Weights of a small encoder-decoder audio transcriber.
Model: 5.13M parameters, waveform 16khz input, encoder arch transformer, encoder activation swiglu, encoder moe soft, encoder num experts 4, encoder layers 6, decoder layers 12, decoder norm layernorm, decoder activation squared_relu.
Data: trained on Morse code for random letters and digits, with fading, noise and interfering tones, 26041 training examples, 61.9 epochs.
Rows from block 3 of the text decoder of a small encoder-decoder audio transcriber, named by matrix and row number. Rows with one number belong to one neuron. Each number is 128 + 24 x the weight over its row's rms, rounded and kept within 0 to 255. All counts start at 0. Numbers have three digits each.
After each neuron's rows are labels from the 100 texts, of 14848, where the neuron reaches its highest value: "tokens" is the input token at the peak. Only what is clearly more common there than usual is listed. The data: Morse code for random letters and digits, with fading, noise and interfering tones. In brackets: how many of the 100, against the usual share in percent.
# fc1: MLP up (decoder.blocks.3.mlp.fc1.weight, 768x128), inputs 0-127
# fc2: MLP down (decoder.blocks.3.mlp.fc2.weight, 128x768, transposed), outputs 0-127

fc1.485:109144103142161154148134141133077096111156173135078114154120177106166085143119124138105117113169108162127107127113112117119126120109155147113119105175140145136177164110103122104124110114138143106110144138099095126163154095126127118121128133123151151170130102155130120147115134160119163141132128103105058128136171137129117160155140111170131163127134116122108150161099148066104127086121
fc2.485:132102164093105137157099102093177134109126141125161166117162097155160107116127119111146123158126162122125117140105158115093082140132161111128142121123158115200105130163158132113138119129167095154096133105154135147099125137149113085083130129101125107134148138152119155134141126064130118107108129169172141100161129129119131130105113131100097124170083116115161095104110117133142119163124
tokens: "d" (17 vs 1.3); "i" (13 vs 1.4); "n" (7 vs 1.4)

fc1.496:179142096128114140121120129103080165145135126096113076083109123133112115122129138134148102150133063133102107116127136126139129116163149112124146130135159129136122148120134081136088131103133093140121135106147130139100184115109065109136179082107139164135161114122157113146152114135119121106143131140145121129142134088137099170129084131145108127086142102165131094131172153154123160105171
fc2.496:132119144129167136125111136166114113096115091113124109135181091144138131096177111115106128133117190128157113117166140087155112114112129162102126160132079115102111112156095163108127121145152136136117153101132152081114114115136171139168096135180136079075106138137156122107146134130135105145102144147154160143147077179171152110116121124110146118124135126112117139142100109123136106109112
tokens: "0" (79 vs 1.1); "n" (16 vs 1.4)

fc1.411:157140137157104146153118114151119158101139147148118103087141169167119145111131128097092152081092123136187117120120159126157096102120154078156121124160131173159119118089149084101134148130142130086111121148145150173173141146159103143109124119160099162133098161139130121116141127114101136110147104114135153142132122129184111094099141118143137090082152150144143126117143118086118157120123
fc2.411:090112120125163135088148150108122123091111129147148150167161144088081134080086140155128137111064144150100131139117112096133140136145123129157164115106123152110120131155143156139149119112132107175111095140123110127110116129108110163131107116114182081126136133163135145166111111097150155110193141139117117150100162119129119141156093129156120116131173086107118147164121134076127136121119
tokens: "c" (90 vs 1.3)

fc1.534:155153126087101113117158108189181142116112104091121086178156129085152133102120115162135126173117082126114144109153152140088146150114117166135091115157162146137122137141172145131120109144146142108134102111115113110118124107129132086140119088140098176119160142120146111135146123114138148162122112176108140100131112118110139076151131105104143096139129095126100141173108098109156127140113
fc2.534:112136178105137149113114091120078137123128107112140121148099143163148164156146166110128139121129126093091118129133122117139107123099130125076129135107128130135140099139109133068123111144113128098139172157106137141127155132145139150089148174143173129155133161145149091166084110113135161129153099130152136073104135128157111143119081108123173104098093099182134120109098165129141157129139
tokens: "5" (33 vs 1.2); "6" (18 vs 1.2); "s" (15 vs 1.4); "r" (14 vs 1.3)

fc1.435:182124089142124147154127180107115064137096146187123131120150105139126128152147152143169119114095176104089134141144126121136119109093101153113105150125114100129092081136132091114153138133147119093102138098153160129141077127163072094104123130116147107126106131090128116113128145090106135156137123169151123112145142123149162095120121125128137137153126126120130151150145128168106137107077
fc2.435:130118124119075172134096137135101143139149099118087144146115152140084108134116141123149120133126116131123128086094077147124114115149098178124124136076137104155139112198135120103114126183148127150093150146184114124134120152156157104187121099156111105134142140135142127114158140172125136173136105104118119140139079163124118107135122126107103150107156132121097117159152087110108133112128
tokens: "y" (22 vs 1.2); "1" (20 vs 1.1); "0" (19 vs 1.1); "2" (13 vs 1.2)

fc1.611:148074165127155162136148121117123125125147117147104147071151143098144150098141094105157137098101162131143085138091132157104143094142159136123107130111122128159128127121142140114135115120109087118152145162122119122162122146128131186089133069124151174127092141127112147113117091121104100110097116101154162121084098130116113121153122103078115113128136124169149161155091141105142130160167
fc2.611:164159108166135161130117095129176133104121138142166092157120120106099187124154123081124172123129130155142114162130114104107121110130119136147166134130140147131106115097149106148152115127069115105163122137090148112090089104099122169114153082055118158163155141129093131130124112137107120122122139090142145146127124120122119124137126147150122102152124131116151152160163094117075133142154
tokens: "c" (13 vs 1.3); "n" (12 vs 1.4); "g" (9 vs 1.3); "b" (8 vs 1.3)

fc1.604:180142097137112121153126139104085117164116169137095105085108140149130155136097140094097163153126135158121143127101115092145135133131119105155147159149135156128126135099126129136124152132141104157133112178131102148102180108156092117170109126111138064142111168139139141134126172129132128154136156097149168164086156137168143149135096143137129146121174143083122143137114125100092104105111
fc2.604:135126162119124142111093084141166066101132094108136156137118124112134118142148114111128132150121113149125122134145116125121067106086179101097131189137087129129129164141127145081129087119126131084133138093113176099146173122116196129085110190144144134132128125140147156147125149127131129147152129122151130090145113131170142138105149120117163111144099157094119135124128120125151121104137
tokens: "<end>" (50 vs 9.7)

fc1.659:128119107099165175118123157108086148125109106160084090157103108117057139145140102126134116083119115130109124104120177097115173122176166158093149105119125141132154154144129121132116140156124132058126152127099170145138137142128079111130157101097113135176094118124137122151133119139124133132169128130161110099117137134131131160129124128152153117152155082168134140128148122148116155131106
fc2.659:138098169169097151124152095124134160126103083152142124134104153125132119073145112116174144103123139135158138125134123101151114174135119102161104158166153099165109087119100131102073151128103118137132132132134126134137165117119159121096096134133128112104125154126129142159118150135089103142101118153101151119148120191134114119142123096141112163171148150091102096158150127075109127145090
tokens: "5" (23 vs 1.2); "e" (15 vs 1.4); "6" (7 vs 1.2)

fc1.287:130143119128134125103129131208124158129103113135118118123099110118124166113120143107148078102145074108151139095177117110171107118118127122142145123141131137120090094113145162128124154104104120093141106157141144124147133115141101118122106114122094131161113149115140178105147074063111088134149122105096166130115122148111124131135118138089093138133137133143150107123071139143171120122190
fc2.287:152130132151149174157110142141118118121106127140116139132110117145182139122142156171122105111152130112098167129140098089110146148105118180134152163108064137151128177103097144060157080120130117154127123145084104147124094137114140114095136116124121135098162133152127084135116160135122150113145115152141115107141108066121177156150151108127117142148105123106141099101143131085142122125110
tokens: "5" (40 vs 1.2); "6" (31 vs 1.2); "c" (19 vs 1.3)

fc1.461:144150085134130158065096093110122135091146162147091144140130105106132139130166118107117148118114130140137136153140146141064135108144183133143112110140113140114139136121125117095108112118128102163131103150141128148134119159133088130069140141115157137102154083146117146080174148073095156123116103097090141119086148118122152120172116151114094141148155116108163134132110162146149123155132
fc2.461:105152130106093107121102129161143135174130166141106095107130121114156151118125124115149107184106145184130159123156134107114133130125092128142145114144097124114112126132064124113113172135077165103109164113118143109139114109090143119157162108098152135133160131096115099152115120105144101142142190109165163112125130151141126100126130174066093150125137138164125117105147137148114132094137
tokens: "d" (25 vs 1.3); "h" (16 vs 1.2); "7" (7 vs 1.2)

fc1.396:184134120092118102092181119116131089110115130152143125119136080157114167104163138101148111139123151110090170133122192175138125140125189142106109177112096120129137111112100109127144157128114135101153136145105120100103115166154163106154142140141100132118135144138141154123170110133152141086110099129103131113108146147137156150078122131153156145133166129110145143161114167120131157124125
fc2.396:125128139153087122114106139167118187142163110046120140116120118117174093146102122149092119141129151108126093107092106130096098071122090135144122126115150144138118151129083154137107142121126153152111128125117139159160161142140125174147141121152203106143142119121108104160114134138130097142131158091126118143151118146123128106102130138145145086118114181125146095120173161122135114132132
tokens: "c" (17 vs 1.3); "h" (7 vs 1.2)

fc1.241:142163085175106152111119119188136143120124088146175125107144128088115120136095117100131092129104133093130149122124106132143155139135135117151136113097131096079184147129164077122150140122118144101091061170102123124118137142146113119125117116120149122146108112126154133132100130126071162155093146161164117123144101123115124097132108125075103117149123135144115134151159104124136078135108
fc2.241:100100122130113113142169146080100147108124138124098131131125112136164138074121097152118167108066111137119122144154134112134075151144108098114160126106118156160135123135105136147068096109122117172152164151130171120126150128159174143141156175112124085102131162123099106147168138146111133098172138071167123141107135141155123113108125148149132133125106117099147107129155114145114137110122
tokens: " " (99 vs 35.4)

fc1.756:083113161153145140133118123081133120147076090156087112189141110145131176119152135095115129088140098119134103146101126134128112160132121139137115095157132122160091079120107144131069130125151121080129166104151106112152110125161123138088116138115123138179090125092152089107162137125140112117154160146101134154187143133107123134146144131100120133127139122150082139113135136146107131110125
fc2.756:114114070106113185136132116142166094082080085166130137115118170120127128119132125100126115142137125115188148093131133083152126153120133107157096128126093106135131151122146125067102105107133138145107130141116157133121135094119169133140135169129120109123111162109114120135127134147130137163124126119195143123097140162094119121115159094099181118104133163120131118119158145129184151142127
tokens: "<end>" (45 vs 9.7)

fc1.767:131114114140139131115113090158116123075146168131170105147194167167146118118147139153064135114097110142150136123136133142132132162146132133115095110122084140128120117100175128109117107158084119151122138111141148154090099122117143152135144146140114160122123124143124157136116164123097129121123118128132137124194164116158116091150128124120119115070104127142113118159144176168134170138075
fc2.767:117118145113138129128146099116103118112133151138145142114113145154084149117177150144144075127074159113127114120105157094080148132103105138169112121115146087131124143138138139124141099080122137139142112137118177116176122096107146128131158134115106096162101114177128154144087121129134137108152089163141106177115093119103144110131123114141126087138145113118162126098171147134174108167078
tokens: "r" (83 vs 1.3)

fc1.266:125116128136099115128163128155158150097116145140094131113115131101115127169123050126129108125122154141119100078108108129134073136096062124113128108154170149127140116146115111106142151104117106089115143106094126135124127135098154158148172140111169146149125116180150159125137133144160157125106118155165136107114149105126122086076142162112113131121139134163145135126078100122092163121141
fc2.266:122131139147097072140109099135132114132159112129146129107151158139097132160099163115133144112121144191106129130143154142137128139158103154141132154100125098115116084183149127106127169108149152131142108125146095104130126073113113148131085170144109179125105150068132145104133148092133099153133087146080122131106124126096129117128145147085176121148157146123122105165116133102143163116132
tokens: "y" (43 vs 1.2); "9" (16 vs 1.1); "1" (15 vs 1.1); "0" (12 vs 1.1)

fc1.47:154102143147133136112129144103167110146144154144104098148154120152085164121127117088151130126111108140153099161105116110138150166160128127090103148139138083098094172130166147162128138078128145077146154131058118127128128094125115118139088145115106113135109146188140162109166118188115150132112123144106087129121101151113127136118106163132152114132115142128143118146112125088156098139141
fc2.47:074090116156163141116136124183072152117095172110155129122127094158156128129143142160087137108089115142179174149143115139101149094169132151118130109151116114193131140121162165087144144126122139107095122145143115135119126146132101134105125157121127156117097095094116121118100119122125097157101145128091123131133167099126135119138133112088165120143152097138130139137110151128120097108173
tokens: "c" (65 vs 1.3)

fc1.288:153107110104138129134144113091140158097158119080123100139122105142112119106137107125102127125106169159107093132120144114061181092110186162160135169101111156141121136167162124127079139185129099151139157122116142137161114116143137096171142118123148134142148130128136106110159144134103127154102165142116111140145077151138185104113111138125158106107134142160116142126116159123147150143133
fc2.288:180115148143125102137119112124126134167133127126136131142114146157173145136159185066152091137154121111095135104090144166144146103099142105163135147089079149122076127121126133156142139144086116098158179130123090111134146149104127100124159134136132117152118109136100135104112107136137106096119079135137123130146148186111155130155107142103139157120126115119097092137165082097128110117145
tokens: "c" (74 vs 1.3); "k" (7 vs 1.2)

fc1.162:154144086117145122158161124187114154175150151095108118113126101105141155131101139137139155141112148118089069101087133090151125144130115165140130174100148130112125131095127133118137109123170143116090138148105139134111087132103166114088109130104134130166105116118124128152134105164136117140109105085182109167121146122102090139138128156132078107118127131098093124100099122095120159123161
fc2.162:109105123163086106145155136134120142126164128135120182148162105137080105124170139125113132151137138093161154119177143109071125127145146128147120122132115132105146173137073085107119139095125120108128160107105133132148110105132103134167117115124152134146104162118099123127128195130089107117133131124140156107125121112164102108139169130168116127118099117102067095154103173140130111127162
tokens: " " (84 vs 35.4)

fc1.384:130129148090126119150176154153104129126127145146127135098140118131138144152108139117079142146138171117148148129100124113139135157135130047138087136136166158090142163112152096107130127090152116124125172156085143130121098135125126126110134139149151132110135108113125157140162129146179143122086145121108126149104127096137104141115081173131091120107164134134150155165143091081194134133111
fc2.384:139095124130127158093093102167112129157123094129122144127164144125129110156120091127135165139160137139118125107153102172128148123151135127113115158136096124161165116101101121086115148127093131112165086086135122092135125119107136156157173115105092155106114163148132088134151173101136126156151104151144110087132127148124087136122123134149127157114081132128124100167142138165195113133080
tokens: "0" (18 vs 1.1)

fc1.221:097121110132110175167149120121121087125120102129105153101150111121164143143059149099141126125124158147140163112112094135128099142146144145127122123135116070148132172131123161096131191140105080133138151145112106111116116121149106117121136128125150130171137106128121098154108133121112079088135146158104121158150151087112155105099118120116123157167143157131102130163181145104113145182124
fc2.221:142133138097144123198144133137156133126136171114112154078149118133049145106085104111124141135134158144134109189134159119154130087143131121162137140157124112096108123136144113109096117125140153159125106153127107149137125120127098117155142153134106152117169184127100121095128110139124102124110119124113123177137130136120097149075136089144131115109153100118107108116162135161066136102137
tokens: "e" (93 vs 1.4)

fc1.290:114105067111135126124126164152101126111155107099136117142133099118141100098081089133152108170135117127124134116109143161115148144186179083142138154130127119124142149108201092110118112135121138153108134094118091146153131139104079155083104127134130100161171130109139143134111149131134138168123111111119116109102127172145170184153145112125128106139146127155115142132131116117110139174098
fc2.290:152156148158126135185158099124135134166155148173119108112154130114132110090174139111095122153114127137100133114129122119153052124156142107141139124142101137122125111153071148154079147122126134117096113131129178118112122100124125123150146139154128089140140115173100099148121138139126077102143145156135134112113142100119123067078120140094087150167141129156146113144115117133092131129165
tokens: "d" (16 vs 1.3); "k" (12 vs 1.2); "j" (10 vs 1.2); "z" (8 vs 1.2)

fc1.2:119104141109146120095164133137141115122123124147117113078122122086161154097145119119136126115117125134103143193113180147146127177105132147133176164132170113115140137087128127147113097123138129095089092143068170106109113107160133104154126117102116073119129108129155127139180140099147115112134108139114162174122116121132150084127116134101129113146132158111079140142175135141133105101141
fc2.2:119124089146115132195118130089133149153077130149089127145170109136159088154135121114071140116150089159116121109131130113141125116131161125051090118116140103132157100121115169088142155108151112127114156109121129153115120155134089145090159174150106136123136145116185166160143141126101131130112134130126125130147124167146114120123118139125159126100127132110133061113123122148156124154128
tokens: " " (92 vs 35.4)

fc1.580:066137120142146093180144153152106129098154095143147117174121089168096141122136176087121147135154173151163116133156094120119154134114137112117149125166131138131116148112118141089125120151141155125093166147122079128125081117104111123158118114133119111128168118149140134153114100105138117169106111130134152078077115118109125118137148124126091145138123129105079103135096144116137173142163
fc2.580:141154144110124124093145152109108124112125120098122123123084121117151099131154127160140166106094138121157165156117128137136149075111137095172195191134129126168116132092096139095142113116118149179109134120119128110146088145147168098143092132158136110158121105143130108105143167186116140126124107147090088146124147158073123120107124158117123131098113114112146129116144154118135090148110
tokens: "5" (23 vs 1.2); "s" (19 vs 1.4); "o" (17 vs 1.3); "z" (10 vs 1.2)

fc1.623:126157113088146127145118153073148124140095151130165081098132085117145132091103092121118100128135121153110126141144126077121124139117149135156131194127121128113094134148105133111158171101134107152118132146143155137087137104117086140111111131130140123192155105119177169120154144123168124183135144161130137087134119124106114113113129158160109127139153148136076104149089132137160123119126
fc2.623:105124135181095112081130150157122108126148107141149175096111119137139120118122167152118168116127141141137141165132142158097095127145134177125104148142096120113137160123137124098154099153109111089127135176127093148091115147101153095134140124172132092075124163193105150133124124109114142122093155104123136156080116118148136134072113110143153109132103110131130117109182140109125120147111
tokens: "d" (71 vs 1.3); "q" (8 vs 1.2)

fc1.57:169091120108146152134178122138150157158138136130136132149122119116109123147134106126124068133153120152117078130135150156141140127131123133167133170132134106110110142104146107066108175137120094119157142130138138118148158065085131090108075153128141127113149093112107146144112145147095152141098135131134119114105103151162125109092098160137140063123121123159135093067151122134143119120128
fc2.57:118128148129123106157132101158126127137132110131125121133135128130100152118131175096144158127142125139144143097134101117139156135128118118124114109091107115121101151115089134153185124082130120154129159098129134102144125176178116113151160135147113101159073166147114112115083077117114113147121163104125168148107139129119181145107097183135130132104147160079116108081103083178143124118127
tokens: " " (86 vs 35.4)

fc1.681:148121063078110109101091148149115133125120149142093119114124112110137126157098132076106143136161124133123065110139157136138133140093149125135157109118075154115126159126138145140129141143157082126094111134158138103143182144152116170135129160126144152108076152147078091130137134099135125127139075130132149148142131135147136161154139156121159126070113145155150102117127131120160139164123
fc2.681:120137103154163106133096129187181127121118180133107106119142130111087143110176118106091103138121094146135135175096110148090130146096098173132121143110122149111093141091116102110142093115092123099112143134134108170170147120101123145100119139097129138126104145126127122130125133155171121146120139121145102122163136156151105117156107136112145124168160135153180146105152118127117088161076
tokens: "y" (22 vs 1.2)

fc1.336:160151143135130091104147162122104140130111042163099095161138141129156093098084130107161136136157100136120091102142112142117107122131121153118123128142092161127147154150097127064109150131106078142122102137130154122126118127160148109128186112117131126118131159160145121100100098148140120091141123136105174127161149130093123136142164096132097142115145077100158130134144122151115150121135
fc2.336:131135151157113143164141117119110078153144094091126118124109124130142075094124133131137155125158102134124117131111121154132112117105111121130099118114108137063121149155100141122172125180145073139128148157126139098105151097114136135154130198114132141163060143190133120124106149085109174139111155105111152139115119138162102133147144159131123146140092144163121110125102154133157118123119
tokens: "d" (34 vs 1.3); "n" (33 vs 1.4); "l" (14 vs 1.3); "y" (13 vs 1.2)

fc1.194:151167130102064129114108125119149102108138119100151113140119141155132102115090127159156103147121112132099090142046118140098106109119153172147094111107122114134125107176135133118107096153119106130136148127140091144169157113117072066122149098137162106143115155173157150150132123123170134141113140166134118156169112125142129128159129112143117139142093084120143111120127143137140108111154
fc2.194:141109126118140127108171160136107146156099116094122148090152127150129086125129060135126100148120116135156122131167126130112102135101101128103165114130096144148092120154133092115111115121146096097137150124132126139149142134141112135130113193130173160169133118140118092111151150086133098139143149140147154184146090150117125156137134106166100125139101144086123068131086159142161119150091
tokens: "y" (32 vs 1.2); "3" (23 vs 1.2); "9" (17 vs 1.1); "8" (9 vs 1.1)

fc1.40:135111163056103049117115120091104141142132130148115158139166087111091151132151106149150165146140109124147140092141137179062112098123153133137141091136136159101114116114150175119137113189183119070112141108106119109140142111119136158145113116114136150121130124105134124131145125168123139102099143106094127113104140114129136124134127085150111137117128094123136123149100124140151126143129
fc2.40:132136097106116161133164116095102133134165097135161100153139122170181170075137157107128128141149131096131104106129127151063133130140143123095120132118144133124154075142098142114110109117142107092148135124119110131121175123173100137161152148100141118115142163136127148136108095096122144136185112132129128128065131124102155163121100101108195117134165115103106116102134127130156127131139
tokens: "<end>" (86 vs 9.7)

fc1.446:157124144143116113147141108157134080167098149139132164128131166116109132124103079124124110125138143143142124089126143143136182104119112127077115145184202131106104092123130114108107152142151108146104139157110121116114124147150117148102061106088143100091149116111159114130142142154133094091145130116124132120188140134124120102118114120117120149107132117163168176160104114090145134145125
fc2.446:150111111109115149138097150080121109147137096107129137098171097193139139167129122097125110139140136103101083140143073101142112111122147131139160117159102116126132139154116111132127144089125137139148160124133133122115131085135127122106119153110127147175147155124162173098052127150125159160128131091119134135095091158142128124111144112108111113149173121072158137163136165135110151098134
tokens: "e" (50 vs 1.4); "t" (36 vs 1.4)

fc1.282:163114094145162105129141136114155137105166114099098148153102104141149157139140163101127092152124130124093140111095068130141120107141143164176123125151108147116159145141152151155095155072087128104116141131082113126111110142079079106098145160127132143156114161158137141143129080132133105144128101094170114096165132112139131111136091158122111124127146122144142087140094108135089128130131
fc2.282:114129124135090180127099090130155127110088153152107161122112129092166134130115119076125177135156133131129113121133132141118123141129127123089059104117115187167129164144124168090144124142127105116128113152167122190160124129142101132103114106154120155119140154140116108127140160158157144121174110119097145127107137112124099082096126143113135104155130151108127121136076118133080157148137
tokens: "r" (55 vs 1.3); "z" (10 vs 1.2); "p" (9 vs 1.2); "o" (9 vs 1.3)

fc1.720:100158162132116132152136162118107146115145137118081123123145071113129068158108097122137157105096113073175133138110110162149132125103136130177140130121111142126056119085126121114145136140106142129115179167158115122105105151137137133122151127143116142094110177098118126133180116126160122129137127160104166098158106153103126107090131125134151077130131152134110133091130139103127148133146
fc2.720:081176117134095103146102124150153102146115144137131107147147179100133128150150176153126074103101139106105114131102104119141132126116086145119102120099106144122161130142087148167076137072107075103140125161146118137149122101154135121132092099124142116121125100143106149144124121123118080138157124107122127098116162160153154153156096152112146137143148187130173146125132140120110142156142
tokens: "y" (54 vs 1.2)

fc1.687:145144064138120132163119093093146143151140180166164119115158124102158136078135129183120144132099144153129124115131101112172151165135116152130157121135135128113077149088157122124106140094116136129146113122119126108172109129139124148150120089134114089119129157168137120071123117121120141134089119148140144099135136126094134095115129169147092135111093098136164118131075154150085154118128
fc2.687:122115104143095131135124118121142189113191127135093170096155132104166119147142150123107122138133156110107111116129141079137146165102141119134156130110100119102134113122141170096094105188109139112156125142150162123128116115150072118144144109148129111107132114069144152128140117134107184131142126123153189145153115115114139083152112121120123144146111112085134127126075088148111130157111
tokens: "0" (14 vs 1.1); "f" (14 vs 1.3); "v" (13 vs 1.3)

fc1.17:124153075187171091124092115205101126140132129089095150138170141125114120096114083126147096161110141147113109138129145147140121132085099164104128114097119143131122194109119106135139139114117121145081148111145127133151120115116110176117126119136152156161127102146152124093164130117173122141114131148102155136131115122126157145138117159108083123131109139147121179108109113135147143098145
fc2.17:114144136131133151082132164102178133157152120081110081132140131121123098153177129147151128088124122122141112137168129098145155157135129126123128154166090191121109111101135134099092123173123115145068133117087111107114129129099116131131148156123142099103106140089100162123099192140138105122162150140131129127117136146137138088141137067158128124149111132078102153130125145139144137117120
tokens: "r" (41 vs 1.3); "y" (19 vs 1.2); "j" (17 vs 1.2); "x" (11 vs 1.2)

fc1.712:132098097127107137153103104113107048098115122141141143121103172092158106126120161156127114151111183112122143132140135115118095112146100140130158114158142123155126108149110136117091132177139117110154169117099120168145151116100093126156100155160164105118099145136122133118081111091137076138122126134133105142118140113129196119145121147093163095147153110119091157111119137140150140159129
fc2.712:129124119129097122167118124116096132098148103155125100133104116142122146119113133123160158162139167097115145168154170186095125115178127145145095131140086154121109120136151105099110095148125127121101143148148113146177118109135087128140100151139117091176123104120110092120143128100136135089124115076148135177100165148185093123155141148125162099138128101124112095163147116112093137132116
tokens: "y" (21 vs 1.2); "7" (9 vs 1.2)

fc1.751:126146126086133092146140136078136114135143119133133099155146101132150127151140117108118120078077147093165108154138094138096085141140152150147168157135146150146108112059096125156136074096121142120128126138105176147160133110154127124110128145125125116126124134168116089090157136142133098094110106134155078135108152170118087090112159119120106150162129129135123095142098149153113120142119
fc2.751:113114102175146115136112122171092102109139145144108139194182098120128116117133112106155113137125113124163142086109122148134133146142134110131141102159108080152135123122097144115120105139114119154111125098126154153124088114154089134109098154117126137114120147101140112156082110194133133109101155111151120141129116103160118111120152141109193187152117117131170102131114183112121093151134
tokens: "d" (40 vs 1.3); "h" (14 vs 1.2); "l" (9 vs 1.3)

fc1.261:135161114137092128128114123091142105071137136114099137088157123148092124096151098140158091160145133124108132119094169143132116160106134123128138147151105132150122124177110115173111140163108144110146123164172096098170109145137095123139149138100139110130088145118119159105164139112118154138129148155083081137136118169079119105163126143126135156142169123134131130165132147152115078146089
fc2.261:110156121126148137175162130091139163141095142094149147152134151116104120121132099134152131086146121099093144109142142136134093119104176130123118088090148112136127159114115111123169182098140142100112124121108123113179121118094157095098116128173086099146152129093131147112159146146110124137112110141146108134087112174085138180181122126162085137129138099117145110137130146120157113136107
tokens: "y" (25 vs 1.2); "o" (10 vs 1.3)

fc1.355:133093104131145129120144154114166124098126147084163135149147088154194133159126138121150145113061158115093105151174124151104158123118116145091118140124098150113142118174100136116125173125147130099118132116155154111146114142123158139136143108058124160144160158178186091131140105121127160143111104158110131108144158126135147099157135105140139142112114128093120134136116147099107129133108
fc2.355:135117193126118112094082131131110106129127115127127134100153137101131120111084157138141115115098161155127108135150131170117083141084101108118104146124118124158128152125167162125118135105134106168147112138145141172061170136106167136150138106122101135148082123139134121130138165146106120131146140138097119142083150133138160062110144069113134183132132150093126118109160146129132147123142
tokens: "c" (54 vs 1.3); "b" (12 vs 1.3)

fc1.226:124150158173092146157128106113157121142167103122140122151137137113134129090141122142124156113102141120128139161134083176149117166123133153136134137114134121133111130098072138139134138132142121116147167108136112110130084105156073147191107158147072094146100133116103146166126132107123096129114152099087136121134164154136124128187086091158127118116107139137123090145147163125111152093095
fc2.226:176127147120104165144126089153145146114118117147083143143114149137155102125132145111117129112110137166085157122117108118175142144119098137162126115119166086113164148133099114112113088162094180126119130142117119071114072099056093111137139105133139138157120109110134132101128155107101130115125123117167118149114152145103163142130170093133145142163147121164155137134120169142104131108105
tokens: "e" (49 vs 1.4)

fc1.633:151162128140113181172123080111132100110185145135128150125141109149124104101112099113134122148198157135101132071101088149111120111152149109116156143138127147165110128129141158098119118152122119143146127115089116148115130142126109109114098166113145111152107069122144144137158101154097122111177133131091113140108123118151064136143099121108146093139108143104150148140126113142116091089124
fc2.633:164101148143140180125175159183101084115095106164121126118118123112123122164113135119125120100153147122107116143114094154135130089153161161126130147116096107109150112099112122123120118159131098128098137107113145140113162120131123112086160112163143087135132146098100126142126135121152149104167127136175159130100122087124087141157171097117128143131164170140104123116136114160068163117168
tokens: "e" (94 vs 1.4)

fc1.50:127106157181130140130141109125084126115141128127082129135137142105109158134122173095102107129115111061098124117103098118163125123160112169165115127125192108121133078102156116082096157085127077136144164163119076159086138112168145158114120103142113133128107126149086096126132138115143169145136131143138130125165127132109126128124139178127100101125125119125139121115128108121118130153100
fc2.50:172171114137095136092141161133131126163140187130137134118113139145155129120099090116118125056162133119146096147137136111141139120095128091120140139130125159125158144138142155099116111126169143127123099117131122101144149117124175145158091115156172178105120140076117153122131094136090108149129109126126161105101098105157132108097117137111135078134115108099132111114091162149150175096143
tokens: "<end>" (79 vs 9.7); "2" (19 vs 1.2)

fc1.468:157161123166138090106106123107142160145140110119110103125143094117139156142159096116084083104109138154100091122113109097113104134093190166145141165125113154124072099133136111096113166122139127099123130129143132123136132140147117137128132155168137127128136162141151139118188070147130141138130140077105142105114137143156087142134103129131115147109093092134086170126118109140130174114098
fc2.468:117147150145149147119115118100140147122139140136147141163104146086147148143113127139137164136154133121073151159143105124128111168129108055148111131115089080163142106172087176099121158166111133110132119132129120091164083112112154102132131195124151130111147160129134136130142102117092154074119113103133117130118143140132145125118116121102128137128103148114175146112159150104120149087084
tokens: "c" (73 vs 1.3)

fc1.763:140149114174128105098171135139120119114131138149153112157161145106153134114127086150151159089159121094128086134142132116115156128150162158139113151084111176118100118103117134143132114154128132094125133113137140134170107160096122135083102112157141176124132143102143151131142144123136106172153093099156097170172119137138121108137119134121111146161105078107136171085122171106158097092132
fc2.763:104124090133156130144128149103129150112122106117135136139134101151109134101099120130146132162126136145137147120086135122158108131113114040177085119140111094084131175131113124174127092143153190174124118109076128140142180105099137138126126149142127120127152162101134137087101105118126115105138103116121173134136163148128133095111150128129129115139157112154131177097161114123149101107155
tokens: "d" (23 vs 1.3)

fc1.26:106117134160111131098095137146151109109133126130157119137122124119144152100148089093148142113105130144131120163146169140097071113113099117110090144139150203132126130097099155109116117123131115111135124129120160080139131137126121121172165138095111126164116119123199110112131181179117135123125116144107146093152131115086153152154114125106174116145126099157101085136147183133134124113139
fc2.26:137135149105114163127122099102120167097119118155074110129133175071115100125107131147116112095141124143178131162105141120135158117116143111100089181108155112090129126120135127144093066112118114123117127123121126128087150130081153100119184127148101107140163140125122166118156138157127147106108134145130106117128109168109141143144140170142142112114144131189150144151143124170137079117142
tokens: "<end>" (32 vs 9.7)

fc1.541:134179119143159150139172093076132129111132122124120128087146148146102116178167081101124149129117148123135091138115117182129150148147097158105154089117089154171116160145098200168121139133092159122109126117111112119120130112123134138137124143122127150123128087170130095092148124099097109149150150132160124151100105111109133099140106120118142158140108120081129118120098107125142162107114
fc2.541:070143155115149095142131090170125113117124126118144085094164120113133125121106193118181133134153138153143110117118130121152134138112104093127192106147156121150114124093169129166158116130119112123116130128115123112160146158113099118085131118139132157101124155149149164091161145158121126146132101082122145161118139110086132107134172105111141105158121091083147145145112115093121101109158
tokens: " " (91 vs 35.4)